config.yaml
arch: "crnn"
model: "audio frame classifier"
dataset: "single English command words and digits, spoken by a formant synthesiser in many voices"
train_examples: 78125
gain_aug_db: 6
n_mels: 80
hop_length: 160
input: "log_mel"
spec_augment: true
win_length: 512
num_classes: 41
output_stride: 2
norm: "batchnorm"
activation: "hardswish"
depths: [1, 2, 2]
kernel_size: 3
stem: "single"
widths: [128, 160, 192]
rnn_width: 192
rnn: "gru"
bidirectional: false
rnn_residual: false
rnn_layers: 5
optimizer: "soap"
beta2: 0.99
lr: 0.0047
beta1: 0.9
shampoo_beta: 0.99
eps: 1e-08
precondition_frequency: 10
max_precond_dim: 512
merge_dims: true
one_sided: false
adamw_lr_other_params: 0.00086
grad_clip: 3.0
magnitude_pruning: 0.3
steps: 4000
batch_size: 64
epochs: 3.3
lr_schedule: "cosine"
final_lr_fraction: 0.05
warmup_steps: 80
weight_decay: 0.2
adamw_weight_decay_other_params: 0.05
Rows from block 2, named by matrix and row number. Each number is 50 + 15 x the weight over its row's rms, rounded and kept within 0 to 99. All counts start at 0. After the name is the row's rms in percent of the matrix's.
# conv: width-3 conv (model.blocks.2.conv.weight, 160x160x3), inputs 54-107, a 3 kernel for each
conv.59 116:59 50 50 41 68 50 50 45 79 41 30 73 34 52 73 52 29 50 42 42 14 72 28 69 83 50 50 50 38 21 50 35 56 40 50 50 50 68 59 50 92 28 45 57 61 50 50 50 48 81 45 71 44 29 54 50 76 64 50 50 54 65 17 50 53 50 50 44 50 48 52 31 50 14 86 37 52 50 28 43 50 49 50 74 42 52 50 50 62 59 73 27 37 38 50 31 50 50 57 58 50 50 50 50 70 42 66 50 54 50 30 58 78 16 50 50 50 69 32 44 39 68 10 37 70 54 84 03 69 56 61 15 32 50 68 52 41 22 50 50 50 53 47 60 47 34 84 50 53 57 50 00 73 62 64 17 35 64 57 53 69 50
conv.60 096:48 87 56 50 52 73 58 37 50 50 35 34 50 71 16 39 50 62 69 44 53 39 11 57 50 31 39 51 65 50 50 55 50 50 22 40 52 24 61 54 52 44 50 67 50 49 50 50 47 06 32 48 50 59 50 50 50 40 50 77 35 70 27 50 34 72 50 84 74 50 75 72 59 47 50 17 56 88 57 50 50 59 50 42 66 50 50 40 48 62 62 56 50 29 25 50 52 50 48 64 47 50 37 50 60 50 64 23 58 25 54 45 36 66 66 50 50 50 50 40 50 50 43 38 50 50 12 70 50 51 64 39 50 47 23 51 59 50 52 50 77 67 50 83 61 50 50 50 63 60 50 69 50 50 50 50 50 15 80 50 50 51
conv.61 089:50 86 12 49 49 50 50 60 50 41 65 58 39 60 70 50 78 06 56 50 32 35 61 24 31 40 55 50 73 31 42 38 50 57 12 39 68 49 50 50 42 49 37 76 67 50 67 50 66 50 30 50 46 50 50 50 64 50 77 26 50 50 76 50 53 35 50 31 43 61 50 53 34 50 42 50 32 60 50 32 47 42 50 69 50 50 93 50 50 68 39 41 74 59 87 50 79 34 73 50 48 43 50 65 50 50 25 77 40 60 51 43 69 30 50 38 43 50 46 50 60 50 38 30 50 19 42 58 49 49 40 45 31 52 75 52 31 44 41 50 10 32 65 77 64 50 36 34 57 50 48 75 46 58 51 50 50 69 77 54 35 50
conv.80 103:50 37 11 50 69 50 30 50 50 48 62 50 19 53 54 37 12 31 36 48 33 50 71 33 80 50 18 25 26 83 50 41 46 47 41 50 50 71 60 50 54 65 50 07 81 14 50 50 30 50 79 51 47 59 15 50 50 33 54 37 66 70 36 50 41 50 34 60 54 51 43 51 50 71 50 88 52 41 50 50 56 65 49 21 50 35 41 50 31 63 59 50 65 28 50 78 45 51 50 32 62 47 64 61 19 04 78 75 23 80 50 49 50 50 50 50 47 74 65 55 49 33 40 47 11 50 43 27 92 56 50 50 41 60 67 21 50 65 43 45 46 34 50 43 50 50 84 50 50 38 39 39 82 69 35 47 50 22 50 50 38 43
conv.81 081:59 50 44 59 40 61 41 71 44 47 63 50 50 70 50 50 50 65 37 66 50 55 50 29 50 38 30 50 49 36 63 59 43 50 50 50 56 50 76 62 14 16 62 33 31 50 20 00 32 51 50 53 99 50 29 60 51 55 50 77 50 50 50 21 62 50 50 71 50 50 34 55 50 62 50 31 54 46 50 66 44 76 56 17 50 42 32 50 55 50 72 49 07 55 50 49 50 50 50 50 50 27 50 73 50 57 50 58 50 39 38 37 50 67 64 26 50 50 44 23 49 47 50 38 41 25 50 50 66 50 28 50 32 44 81 50 50 20 41 17 55 62 50 45 39 50 72 50 91 50 37 62 70 52 52 50 22 46 24 58 50 48
conv.82 113:50 68 52 50 51 45 50 27 84 54 06 43 63 50 71 50 54 10 49 50 50 50 50 44 50 39 50 38 62 51 33 61 62 47 36 63 50 67 50 50 62 47 50 23 77 50 50 52 59 70 50 50 50 51 49 39 22 41 50 62 50 52 62 48 37 50 73 60 36 50 37 47 52 50 27 47 59 53 63 35 59 50 36 50 63 50 50 65 50 50 68 50 50 41 36 60 63 50 28 44 20 66 76 17 50 62 58 18 58 50 46 39 81 68 50 53 63 44 27 92 38 18 72 33 29 50 35 80 65 23 50 71 37 56 51 61 26 39 32 58 49 45 38 71 58 47 50 55 40 50 38 44 59 49 25 54 50 35 53 18 32 75
conv.83 094:50 67 50 50 47 50 42 26 50 46 54 50 51 22 34 50 50 20 61 44 50 50 52 50 54 50 52 56 50 26 50 42 61 41 30 60 74 43 42 33 50 86 70 38 56 37 75 50 50 50 78 50 59 57 53 50 50 50 50 26 50 68 50 50 68 50 34 50 51 76 42 60 78 53 25 45 50 50 39 50 38 27 30 49 50 50 64 29 47 80 81 50 53 89 50 37 53 26 50 60 57 50 36 50 76 50 70 50 50 50 50 50 50 32 50 50 50 41 50 75 30 50 50 35 50 80 30 50 40 50 50 52 16 36 53 61 93 44 52 33 50 45 23 64 50 55 60 66 66 33 56 50 46 50 40 68 50 44 82 50 17 63
conv.84 088:22 62 26 50 69 50 50 40 50 61 50 50 50 50 50 57 13 50 49 77 26 50 44 25 20 23 99 50 38 63 40 77 50 46 37 33 61 50 60 50 50 77 24 54 54 47 50 50 67 36 35 45 47 51 30 53 50 33 49 50 50 31 50 66 47 38 39 50 50 34 48 58 50 22 63 50 50 63 06 50 93 35 50 50 50 50 97 50 50 74 65 66 00 25 50 83 44 50 63 50 53 31 50 60 71 66 52 18 55 32 50 51 22 50 68 74 50 63 50 50 50 71 48 23 47 64 50 65 50 32 50 19 64 47 43 50 50 50 50 22 50 33 50 50 50 28 57 50 77 50 55 39 57 50 50 50 50 08 79 37 53 60
conv.85 095:46 69 57 66 49 50 62 70 50 50 34 67 27 50 69 39 67 81 36 63 01 65 51 55 37 50 56 35 50 50 29 51 50 81 44 50 37 50 42 53 50 50 63 75 21 63 50 31 85 85 50 54 72 22 67 33 50 46 09 50 50 30 68 50 50 21 59 59 50 11 50 50 57 54 39 35 50 58 41 61 48 30 35 50 45 33 32 54 50 50 46 50 56 69 40 50 81 33 60 44 50 69 50 50 29 50 87 61 50 41 55 58 20 30 53 84 50 36 44 24 48 72 50 25 50 69 53 42 14 44 50 50 50 50 59 50 29 55 29 50 46 50 26 50 50 72 50 50 58 50 42 89 17 28 40 50 21 57 22 51 74 50
conv.86 095:50 50 28 85 38 88 45 59 37 67 46 54 24 42 60 38 50 81 22 52 57 50 50 46 65 62 50 34 42 50 56 56 87 50 50 50 50 50 30 66 36 40 36 50 35 50 57 34 50 46 49 50 50 28 56 39 63 69 48 50 50 53 50 54 50 50 41 23 58 50 50 50 50 77 48 61 39 50 50 50 50 36 50 73 50 61 47 71 32 55 52 56 21 50 30 56 42 51 66 50 34 50 60 39 89 57 50 50 21 84 64 50 50 50 35 18 50 50 50 50 38 50 71 52 60 53 65 50 55 66 50 68 28 50 50 50 52 50 60 73 53 34 52 45 50 56 20 50 50 51 39 67 50 78 50 59 79 61 26 76 22 51
conv.87 099:50 50 50 31 50 50 54 26 50 50 50 80 50 50 32 50 50 07 53 23 99 41 60 50 40 52 50 50 53 65 50 39 44 13 50 50 65 34 45 41 77 50 58 29 95 20 72 50 50 70 21 44 59 35 50 26 41 50 50 50 50 53 71 50 60 02 35 56 63 50 26 86 50 47 50 50 47 50 51 50 60 60 50 49 47 47 55 52 50 29 50 54 73 51 50 35 71 65 48 50 47 50 46 62 55 50 70 55 35 30 68 50 50 33 95 50 50 80 50 50 32 50 20 36 51 46 75 50 50 32 54 59 50 42 50 34 59 82 18 50 50 60 27 66 11 55 50 61 46 58 50 50 29 48 50 37 52 66 50 64 17 50
conv.88 110:27 75 51 54 50 69 52 39 69 30 51 72 66 29 92 43 44 89 21 58 67 54 59 24 50 44 50 50 50 56 49 50 65 81 50 50 48 50 78 52 15 67 49 18 77 43 19 83 50 49 55 66 50 35 17 62 86 50 67 50 65 32 50 56 53 50 28 34 69 29 32 32 68 62 56 50 43 50 55 35 50 54 62 50 50 50 50 71 42 50 50 50 50 39 50 53 54 56 50 35 42 56 50 50 50 45 52 50 67 50 32 46 79 45 50 38 62 55 59 22 62 43 62 50 64 37 35 37 50 50 35 48 50 50 44 11 19 50 85 50 20 60 35 50 39 60 50 50 50 50 70 50 35 30 55 67 62 54 25 47 53 38
conv.89 100:50 50 42 50 60 72 32 51 50 46 60 34 50 51 75 27 06 99 43 50 50 71 50 81 55 50 54 31 61 00 50 41 69 56 37 18 49 40 50 56 63 50 59 52 50 50 54 50 34 65 26 58 50 61 50 50 71 89 51 05 50 18 95 44 52 50 34 72 34 65 47 50 71 50 50 63 50 64 50 56 77 38 43 47 47 50 50 39 50 50 55 67 51 43 24 50 50 85 45 63 51 47 50 62 84 34 64 39 40 40 70 48 50 50 29 75 50 48 50 60 50 50 50 62 52 19 54 30 39 50 60 32 50 45 37 50 50 62 50 50 50 63 50 56 50 50 57 44 45 50 50 78 19 29 50 94 68 40 50 50 50 50
conv.90 103:61 50 81 57 50 49 50 54 50 50 50 30 64 50 31 50 49 38 53 53 61 41 50 52 29 50 19 48 32 64 69 39 50 50 59 43 65 33 41 73 54 13 82 50 29 45 71 34 50 50 38 58 31 32 50 59 54 33 41 50 49 37 55 50 38 86 38 50 50 50 50 46 50 40 32 72 50 50 50 51 50 50 91 21 50 78 45 50 53 50 63 71 50 21 52 65 63 40 55 46 27 50 39 32 57 62 45 27 75 51 32 50 80 50 50 56 62 52 78 50 26 53 50 57 56 50 50 40 44 50 50 50 75 42 71 50 13 46 36 31 21 46 50 50 38 50 50 27 40 21 40 64 60 50 50 50 39 31 35 44 54 38
conv.91 099:58 27 50 50 50 50 50 50 74 50 40 72 27 43 33 58 50 25 50 33 50 25 27 36 61 50 46 61 49 50 30 50 68 52 33 50 46 50 60 67 50 50 40 74 85 73 46 03 50 40 65 50 50 72 62 25 40 66 75 38 47 27 50 50 36 50 50 58 26 33 63 58 87 52 50 50 46 53 63 54 38 50 50 87 44 44 99 58 64 62 50 50 75 52 49 20 50 57 28 59 46 75 74 31 41 50 50 38 56 33 91 40 51 50 50 50 50 32 45 37 49 50 30 50 31 55 35 50 50 50 50 68 25 43 50 58 58 50 27 47 48 41 61 50 27 50 55 45 13 44 21 77 56 50 50 39 49 50 63 37 63 50
conv.92 090:64 52 50 70 40 50 50 47 30 50 51 30 50 45 69 50 99 50 55 80 82 18 68 50 50 54 50 50 50 50 37 53 65 70 41 78 17 41 72 35 50 20 24 56 58 50 18 39 27 50 50 50 60 50 50 61 50 57 50 50 26 50 50 36 50 47 50 25 72 50 50 63 68 50 50 55 47 91 73 50 36 71 50 69 58 50 50 51 56 50 50 17 66 70 54 50 36 78 48 14 51 57 50 68 56 58 50 37 60 50 50 50 75 50 09 23 42 38 64 62 50 50 50 32 50 56 50 30 32 50 35 50 28 47 24 18 44 54 74 78 28 50 47 50 49 60 40 50 39 53 50 41 20 88 09 73 69 37 50 32 64 46
conv.93 095:55 20 50 62 12 35 50 50 71 45 56 50 20 36 50 56 46 78 51 45 50 46 50 50 50 49 48 81 34 50 50 50 52 50 50 50 35 63 50 47 41 77 50 58 62 50 50 94 23 68 50 43 36 50 50 60 19 74 35 35 50 50 50 50 17 50 76 50 63 50 33 36 59 50 50 48 62 50 50 50 55 50 50 50 50 50 13 59 42 64 50 50 17 31 44 50 41 53 45 50 73 27 33 36 50 51 21 90 53 50 65 62 57 77 50 27 19 84 48 43 67 47 48 50 48 59 76 73 45 83 50 28 63 46 61 28 50 86 50 32 18 57 40 55 50 53 57 70 50 54 50 36 49 58 50 72 50 68 50 51 46 34
conv.94 106:29 43 70 37 36 50 33 61 50 43 50 53 50 50 49 50 55 50 23 50 50 56 61 28 45 50 67 43 74 50 50 43 42 13 47 75 50 50 43 50 31 45 77 04 39 50 50 29 62 50 27 51 41 50 59 28 79 50 55 50 39 82 50 48 50 60 50 45 52 44 50 37 53 50 52 42 43 63 53 45 50 46 66 50 55 77 21 57 50 50 79 30 38 50 44 68 39 53 27 62 26 55 20 19 50 58 53 62 32 79 49 75 13 50 89 50 37 50 66 41 52 16 50 20 44 60 83 50 42 50 33 80 52 36 50 80 38 50 50 48 50 50 76 79 50 50 50 50 50 38 62 50 46 45 52 54 59 50 36 77 34 49
conv.95 112:50 87 64 50 29 54 43 69 37 64 59 47 63 50 74 05 50 71 35 79 50 56 50 34 56 54 60 15 51 74 42 63 37 39 70 50 16 50 32 50 53 65 46 50 50 56 16 50 48 39 76 29 50 45 40 50 52 40 50 58 47 61 29 33 72 65 36 50 61 36 62 35 62 53 57 50 35 50 36 41 55 65 55 81 44 50 45 28 54 87 29 86 30 38 16 75 43 66 81 50 42 52 26 70 60 29 50 55 30 42 50 50 46 53 72 14 50 50 52 47 51 30 37 22 38 63 77 68 36 26 83 50 43 58 39 50 40 44 50 50 50 42 59 33 52 06 46 32 50 36 22 50 33 49 60 50 31 50 50 67 39 44
conv.96 100:55 70 50 55 50 48 58 45 38 18 30 61 73 55 56 81 50 99 88 22 94 34 52 48 25 71 67 85 45 50 52 37 44 39 27 50 58 50 47 48 41 47 71 31 93 48 50 38 68 21 50 72 43 50 50 58 50 42 15 63 50 70 35 50 50 50 62 50 42 50 43 50 66 55 50 50 50 53 50 65 40 60 49 50 50 71 50 50 58 50 34 72 50 67 31 50 41 55 50 50 58 47 37 50 61 50 50 63 53 54 69 50 56 36 50 28 44 44 50 23 50 24 34 50 50 50 48 50 69 50 45 92 50 74 55 50 66 66 50 50 82 50 80 59 50 15 66 32 46 39 62 49 50 65 50 57 39 58 81 74 28 27
conv.97 131:38 20 75 53 60 40 50 50 38 57 83 20 80 30 50 50 50 23 50 46 50 28 68 75 45 19 68 70 09 83 45 70 53 50 72 08 50 50 51 36 72 37 67 54 50 44 56 50 65 82 21 50 50 58 64 41 57 55 50 76 48 48 42 53 41 57 53 68 50 50 49 62 44 39 83 65 57 50 57 23 60 50 13 66 50 53 73 46 40 50 57 50 49 43 50 12 57 45 72 30 50 50 55 50 50 44 48 50 48 48 50 50 44 56 50 62 41 45 50 46 33 68 47 58 56 52 76 11 50 37 50 50 58 50 35 46 50 63 27 60 61 59 50 46 62 50 50 55 50 60 57 08 66 50 50 62 43 45 50 50 71 31
conv.98 109:49 72 33 50 33 99 72 66 29 44 42 22 50 50 45 72 50 00 50 76 10 48 50 74 68 50 51 57 31 74 71 51 53 41 50 34 66 28 34 50 82 57 24 70 24 46 50 80 51 50 50 50 50 50 54 50 50 31 66 20 33 50 71 51 49 69 43 50 45 42 54 50 50 59 16 55 40 50 35 49 50 71 50 42 50 29 50 72 29 65 49 16 53 36 50 58 59 46 48 50 50 50 53 50 13 64 56 53 50 50 55 51 44 38 40 48 42 50 24 50 44 59 63 66 50 31 58 56 50 50 50 51 40 72 54 50 44 50 53 50 50 36 24 93 68 61 55 50 50 49 76 40 45 50 28 73 45 22 70 50 50 50
conv.99 093:36 74 50 41 54 50 45 43 66 44 50 84 38 50 50 53 50 50 59 42 95 76 50 23 30 50 74 52 42 20 42 50 46 50 56 74 66 52 39 43 72 70 43 66 55 54 49 27 31 58 40 30 50 67 85 66 50 50 37 25 22 65 50 39 50 46 50 50 81 49 49 65 62 50 78 52 50 50 50 50 77 50 37 74 33 39 48 50 31 72 50 66 38 51 50 47 52 50 63 50 50 50 33 50 84 50 50 50 50 61 50 50 50 50 50 50 34 42 39 60 50 35 56 50 56 73 26 51 21 50 57 50 50 51 50 31 35 50 47 46 39 69 47 81 50 53 27 59 50 50 33 22 35 54 74 19 45 35 50 31 50 50
conv.100 101:43 56 48 60 50 34 42 50 50 50 43 50 50 72 28 50 50 50 40 77 54 50 60 33 53 50 32 32 72 76 50 63 30 34 50 50 60 44 50 18 25 86 56 61 50 51 49 29 49 50 47 49 71 13 25 68 35 47 50 40 50 37 37 15 27 72 49 45 20 50 56 40 46 48 26 87 50 43 59 79 50 18 63 57 70 68 33 58 26 89 47 36 77 50 23 50 37 50 68 50 50 50 50 49 70 51 50 50 42 52 63 50 38 78 43 50 49 43 50 18 38 50 53 32 39 81 62 50 50 44 45 50 50 19 84 50 52 62 54 35 24 39 50 68 50 27 63 48 73 58 34 65 48 50 52 50 55 28 59 71 50 56
conv.101 099:50 49 50 50 34 98 50 50 50 85 55 17 44 88 73 50 45 12 50 50 26 50 50 28 50 31 69 53 50 81 31 57 59 58 63 50 50 50 67 45 32 50 50 58 50 35 46 67 63 29 63 32 50 54 50 51 84 50 05 50 59 32 77 56 40 50 50 71 46 60 42 50 50 50 02 33 50 53 50 40 52 66 29 67 50 48 47 50 50 28 50 58 50 67 27 83 50 61 52 22 30 44 50 50 58 50 50 32 74 50 20 28 51 50 56 50 50 50 37 31 50 50 46 39 53 55 38 42 50 40 50 50 50 50 63 50 50 64 50 54 50 50 50 27 69 55 50 50 28 60 41 46 82 50 46 58 19 50 50 50 44 50
conv.102 104:46 50 50 50 62 34 56 43 50 59 50 37 50 57 50 50 48 40 50 44 50 45 99 50 65 65 24 32 49 50 67 54 62 50 28 85 36 50 50 61 46 50 43 61 50 56 67 48 65 50 81 50 46 50 57 20 46 53 50 50 55 53 75 77 38 50 43 28 99 82 50 31 43 50 50 25 24 53 43 29 50 61 50 46 50 50 40 50 36 48 22 50 50 53 50 57 51 64 50 35 09 97 50 66 34 48 50 50 52 50 50 30 69 30 37 89 51 24 59 27 55 50 37 50 61 45 45 50 99 53 51 13 50 50 29 50 50 34 51 22 80 50 62 45 57 82 24 45 57 76 34 64 36 72 50 45 52 50 14 36 33 73
conv.103 112:38 52 80 50 47 50 41 73 50 57 45 30 52 50 50 50 50 23 50 61 44 49 22 50 24 31 67 50 50 50 45 26 98 79 73 62 50 50 79 57 49 50 36 64 26 51 50 40 53 59 20 44 55 61 50 50 38 50 47 50 44 94 33 38 51 36 53 46 75 45 11 85 50 46 50 51 22 50 48 51 50 50 28 50 16 42 63 50 50 50 50 77 07 50 49 50 38 58 50 53 50 41 51 37 50 50 77 40 31 56 56 50 47 46 55 50 50 42 50 50 50 29 58 32 50 47 57 50 50 47 51 50 50 51 41 59 50 46 48 50 38 35 27 50 52 70 40 71 46 50 50 50 68 50 28 44 59 50 56 57 34 59
conv.104 098:50 83 50 30 50 86 44 82 30 48 43 65 58 50 09 50 40 30 50 50 42 50 55 50 51 60 35 46 49 07 50 50 35 50 61 16 50 50 41 50 61 49 50 47 57 50 77 22 50 47 48 40 50 42 60 50 50 64 50 16 39 30 74 44 50 42 29 72 30 50 72 29 56 35 73 51 72 51 50 54 48 50 63 53 42 54 50 50 34 30 50 57 59 40 50 37 50 70 50 50 50 50 68 50 56 41 70 32 30 50 66 50 57 59 56 50 35 50 50 50 58 50 31 50 58 62 38 50 62 55 50 74 40 44 67 58 71 50 50 69 50 54 56 28 50 61 50 92 50 40 38 52 00 54 50 93 55 59 50 69 50 36
conv.105 094:50 71 62 52 16 68 50 50 58 50 60 24 50 44 50 42 49 60 50 44 62 50 81 17 50 50 80 59 75 36 32 64 50 38 77 25 50 27 49 71 55 55 50 50 50 61 50 67 50 41 13 50 16 88 50 56 64 50 50 17 59 02 88 39 48 48 55 33 50 49 50 52 34 58 54 41 58 41 50 46 50 63 12 50 31 50 50 50 37 51 35 50 67 40 50 23 42 63 83 71 46 45 50 57 40 50 50 42 50 61 23 75 50 57 38 50 50 50 50 35 68 81 50 50 44 65 50 73 30 77 63 50 34 72 52 43 31 99 13 50 65 49 45 55 41 50 20 50 57 50 44 82 35 52 27 50 33 58 42 28 50 48
conv.106 115:60 46 50 85 49 43 50 50 48 50 50 60 17 50 75 16 50 89 25 97 20 55 50 50 50 55 74 50 30 50 44 85 50 54 46 76 50 50 12 46 57 54 29 50 70 51 50 61 50 45 33 69 57 50 41 78 62 50 50 47 46 52 40 55 36 50 50 29 39 50 18 55 50 50 50 47 42 58 52 50 75 69 50 50 67 23 53 50 50 52 31 75 39 50 41 70 50 39 50 34 47 75 50 58 50 62 50 59 50 32 72 50 50 66 42 05 62 51 14 50 49 50 61 39 55 50 65 11 43 50 79 48 50 86 26 57 74 25 54 34 65 50 60 43 50 22 71 52 65 50 50 40 50 43 31 57 54 68 50 50 73 43
conv.107 100:49 77 50 35 67 50 54 45 34 73 46 62 50 50 50 40 76 20 54 46 50 47 83 36 54 55 23 41 00 33 50 70 24 77 61 00 72 44 44 50 50 49 41 54 50 42 50 58 50 50 31 72 53 50 50 71 25 51 50 50 63 58 50 50 40 50 50 52 50 38 50 33 50 66 73 64 50 50 50 38 61 33 64 29 50 50 81 50 50 46 50 60 36 59 40 16 47 50 08 50 50 64 50 81 38 62 50 45 48 41 65 43 50 50 25 84 54 50 50 61 50 43 50 50 50 00 27 35 90 50 90 53 48 50 48 44 50 50 53 41 46 30 50 50 47 54 43 60 52 67 50 37 15 50 43 51 23 42 51 54 19 50
conv.108 101:57 28 47 50 44 87 50 50 50 50 50 36 75 56 77 56 38 70 57 55 48 57 61 72 33 70 09 61 58 36 50 32 50 78 50 50 45 53 50 50 28 50 66 50 78 92 42 68 64 50 40 71 35 42 49 42 33 50 65 32 54 50 37 58 50 47 27 55 43 66 64 41 35 46 41 50 59 35 50 47 50 47 50 50 50 61 45 50 64 33 44 50 50 50 17 50 50 33 50 50 80 32 29 74 45 47 15 50 77 58 33 54 66 50 60 50 50 17 53 07 50 64 28 92 46 65 50 33 41 44 50 48 44 71 46 63 50 50 83 50 25 85 52 29 50 25 47 49 50 41 50 50 99 52 50 62 70 50 64 56 50 50
conv.109 090:50 68 32 65 50 50 50 75 79 53 19 61 44 25 15 50 41 25 60 73 47 50 50 33 50 71 32 50 66 27 50 45 60 50 51 49 46 50 50 17 35 50 48 50 58 16 51 19 50 66 44 50 46 83 43 38 64 49 62 31 67 25 58 50 77 36 56 50 30 44 50 46 38 58 69 34 56 38 24 85 50 50 53 49 36 50 13 48 52 77 30 41 63 67 61 27 52 59 15 60 31 44 40 50 50 40 39 83 60 50 29 59 51 50 50 50 30 43 50 31 27 53 48 59 48 88 52 54 78 54 54 50 50 50 50 17 21 59 44 50 40 54 67 62 37 33 50 50 24 50 50 34 88 40 50 88 48 50 84 28 62 52
conv.110 114:62 50 62 42 60 50 45 64 48 50 50 58 57 50 56 50 50 51 50 71 16 60 53 16 50 50 23 49 38 52 71 50 63 50 00 99 27 69 08 50 83 24 50 45 84 66 93 53 40 27 50 50 32 43 19 54 58 63 50 61 50 50 63 50 76 26 60 38 61 74 50 39 39 36 50 57 60 57 71 50 32 54 59 50 31 48 42 50 35 50 39 70 22 50 50 63 74 16 55 35 30 85 34 65 50 39 61 37 46 56 42 66 54 58 18 64 50 50 65 50 43 50 50 45 73 47 50 34 50 68 44 50 50 45 53 49 47 43 50 37 99 50 50 65 40 54 67 38 50 55 18 70 50 53 50 66 56 38 34 28 44 50
conv.111 100:57 47 50 36 50 57 45 11 81 50 20 50 50 20 84 29 74 65 25 50 38 47 22 57 62 30 31 46 50 50 51 56 40 63 86 19 50 62 50 75 62 37 53 25 57 78 66 44 50 73 47 50 50 50 45 50 20 63 50 27 28 50 50 61 72 33 50 99 71 52 50 75 67 65 24 50 56 48 38 50 40 61 34 35 50 50 50 50 33 50 44 55 24 50 50 54 34 51 50 50 50 53 50 50 56 30 80 45 40 50 50 55 45 49 27 50 50 49 46 38 38 80 32 44 53 61 50 44 50 28 43 42 50 53 49 59 50 22 50 33 50 50 49 50 26 50 44 50 62 42 46 50 60 50 35 50 50 46 50 50 50 50
conv.112 101:50 50 50 51 50 50 50 39 37 27 59 55 76 60 60 75 92 99 74 50 61 50 31 87 60 55 50 68 49 42 67 33 50 50 50 50 84 50 45 54 24 50 58 50 74 54 39 33 50 56 70 73 61 27 84 50 31 39 50 52 67 53 53 40 38 50 59 26 50 50 42 64 50 34 50 67 26 38 46 50 53 49 41 50 50 34 73 44 52 35 59 50 50 61 31 53 19 55 50 56 59 56 53 52 50 71 61 53 53 63 36 50 33 48 56 50 50 59 50 68 50 50 50 74 50 42 50 50 52 14 52 50 50 50 50 54 58 65 39 50 50 46 50 50 44 36 50 52 50 50 50 52 63 43 50 50 49 25 50 63 21 49
conv.113 086:50 38 74 50 88 35 46 68 50 65 50 35 69 47 54 55 50 50 35 21 74 48 65 61 35 99 43 50 29 55 35 74 60 46 50 50 12 79 43 50 51 50 59 43 50 52 60 52 50 50 40 74 34 53 50 31 66 58 58 24 68 54 62 46 93 26 41 11 38 50 34 67 84 50 50 36 61 37 41 30 48 52 30 60 56 59 50 50 50 74 50 24 71 22 92 49 41 50 41 48 20 42 97 50 59 81 29 58 50 55 50 57 50 50 50 50 54 50 37 27 50 33 65 50 25 96 65 84 50 44 43 56 56 52 51 50 50 73 70 50 37 25 58 50 49 64 50 37 50 56 52 50 60 49 50 75 69 29 50 35 82 40
conv.114 098:50 45 50 57 42 65 42 50 69 50 34 41 45 60 22 53 35 22 60 33 50 38 50 54 40 53 55 50 50 71 50 35 54 50 20 35 56 50 95 21 53 50 50 59 25 64 50 50 50 66 50 66 86 21 50 36 50 50 50 47 48 56 44 30 57 94 31 50 35 50 36 50 31 50 68 50 43 50 70 50 44 73 50 25 21 46 69 50 54 50 61 31 52 43 61 85 50 22 50 46 50 50 50 61 31 21 46 72 24 63 50 50 41 53 47 55 56 50 00 50 50 35 46 50 23 50 38 82 53 50 51 38 58 59 42 52 62 41 50 31 55 22 26 89 67 40 62 21 27 33 54 46 59 81 34 50 50 50 80 37 59 48
conv.115 101:56 23 55 56 50 70 50 50 24 50 51 74 34 72 20 25 50 70 50 00 97 50 60 25 65 49 28 44 50 50 50 44 66 61 22 50 37 77 56 37 50 50 50 50 35 60 26 83 50 67 50 50 50 50 10 50 79 63 71 37 37 54 50 42 65 50 45 67 50 77 48 40 67 42 38 36 50 50 19 66 67 64 50 82 75 61 13 54 57 50 50 50 50 43 23 50 50 31 50 44 22 34 50 64 47 41 76 50 61 84 34 46 50 80 22 80 35 50 54 68 50 50 50 66 50 50 42 70 50 63 68 30 54 56 50 40 50 50 50 50 40 68 72 16 50 50 57 52 59 50 43 21 54 40 70 42 40 50 58 45 15 50
conv.116 107:58 71 66 36 35 38 26 52 76 51 63 41 52 70 50 17 10 84 57 34 50 49 57 31 30 72 50 13 32 66 50 50 50 67 05 52 76 36 32 54 50 50 58 50 50 50 45 71 63 07 50 50 44 55 34 69 50 29 50 43 50 51 50 50 50 34 68 50 35 68 52 47 79 48 25 50 39 50 55 50 50 51 30 50 69 50 50 45 50 39 55 36 50 41 17 72 50 57 07 97 53 11 88 45 39 78 50 56 59 44 50 68 39 37 50 69 50 50 44 30 57 61 50 60 45 36 05 61 87 52 50 65 50 26 49 50 73 61 50 50 50 39 64 38 44 52 41 46 42 67 45 27 31 50 53 42 54 44 50 50 35 48
conv.117 099:50 45 50 55 57 50 45 42 70 51 50 58 50 50 33 53 50 50 62 35 59 50 23 50 50 35 33 50 29 13 50 50 50 61 37 44 50 64 50 50 56 68 48 57 50 49 07 65 38 50 66 50 56 50 50 67 50 30 50 40 54 42 45 47 50 76 64 16 49 31 30 33 50 50 40 29 52 78 50 33 33 50 47 50 50 38 11 55 50 37 45 93 55 55 24 45 59 60 50 50 53 44 41 59 44 33 45 91 50 35 55 50 30 50 45 50 34 70 64 30 30 50 50 29 50 51 58 49 50 33 63 34 67 59 03 57 55 00 81 60 28 42 50 24 63 50 48 50 27 62 49 45 34 50 64 57 50 50 55 31 50 65
conv.118 092:49 27 45 50 53 31 68 48 47 50 55 50 50 34 66 83 42 49 59 44 40 53 50 53 50 50 65 63 50 50 50 50 50 50 59 41 46 53 59 37 57 59 50 80 68 55 49 60 56 50 61 50 50 55 51 55 76 40 50 50 50 55 42 34 50 62 40 50 44 62 43 50 45 42 72 50 57 47 66 50 50 63 57 50 50 48 39 50 49 50 50 43 60 73 50 00 50 46 64 50 53 48 64 32 74 54 50 50 50 39 28 24 85 50 53 67 29 50 86 50 50 50 74 38 76 59 43 54 50 50 55 50 50 25 50 53 47 38 43 42 50 52 50 50 64 60 50 52 65 13 50 50 66 81 50 33 21 67 38 35 36 50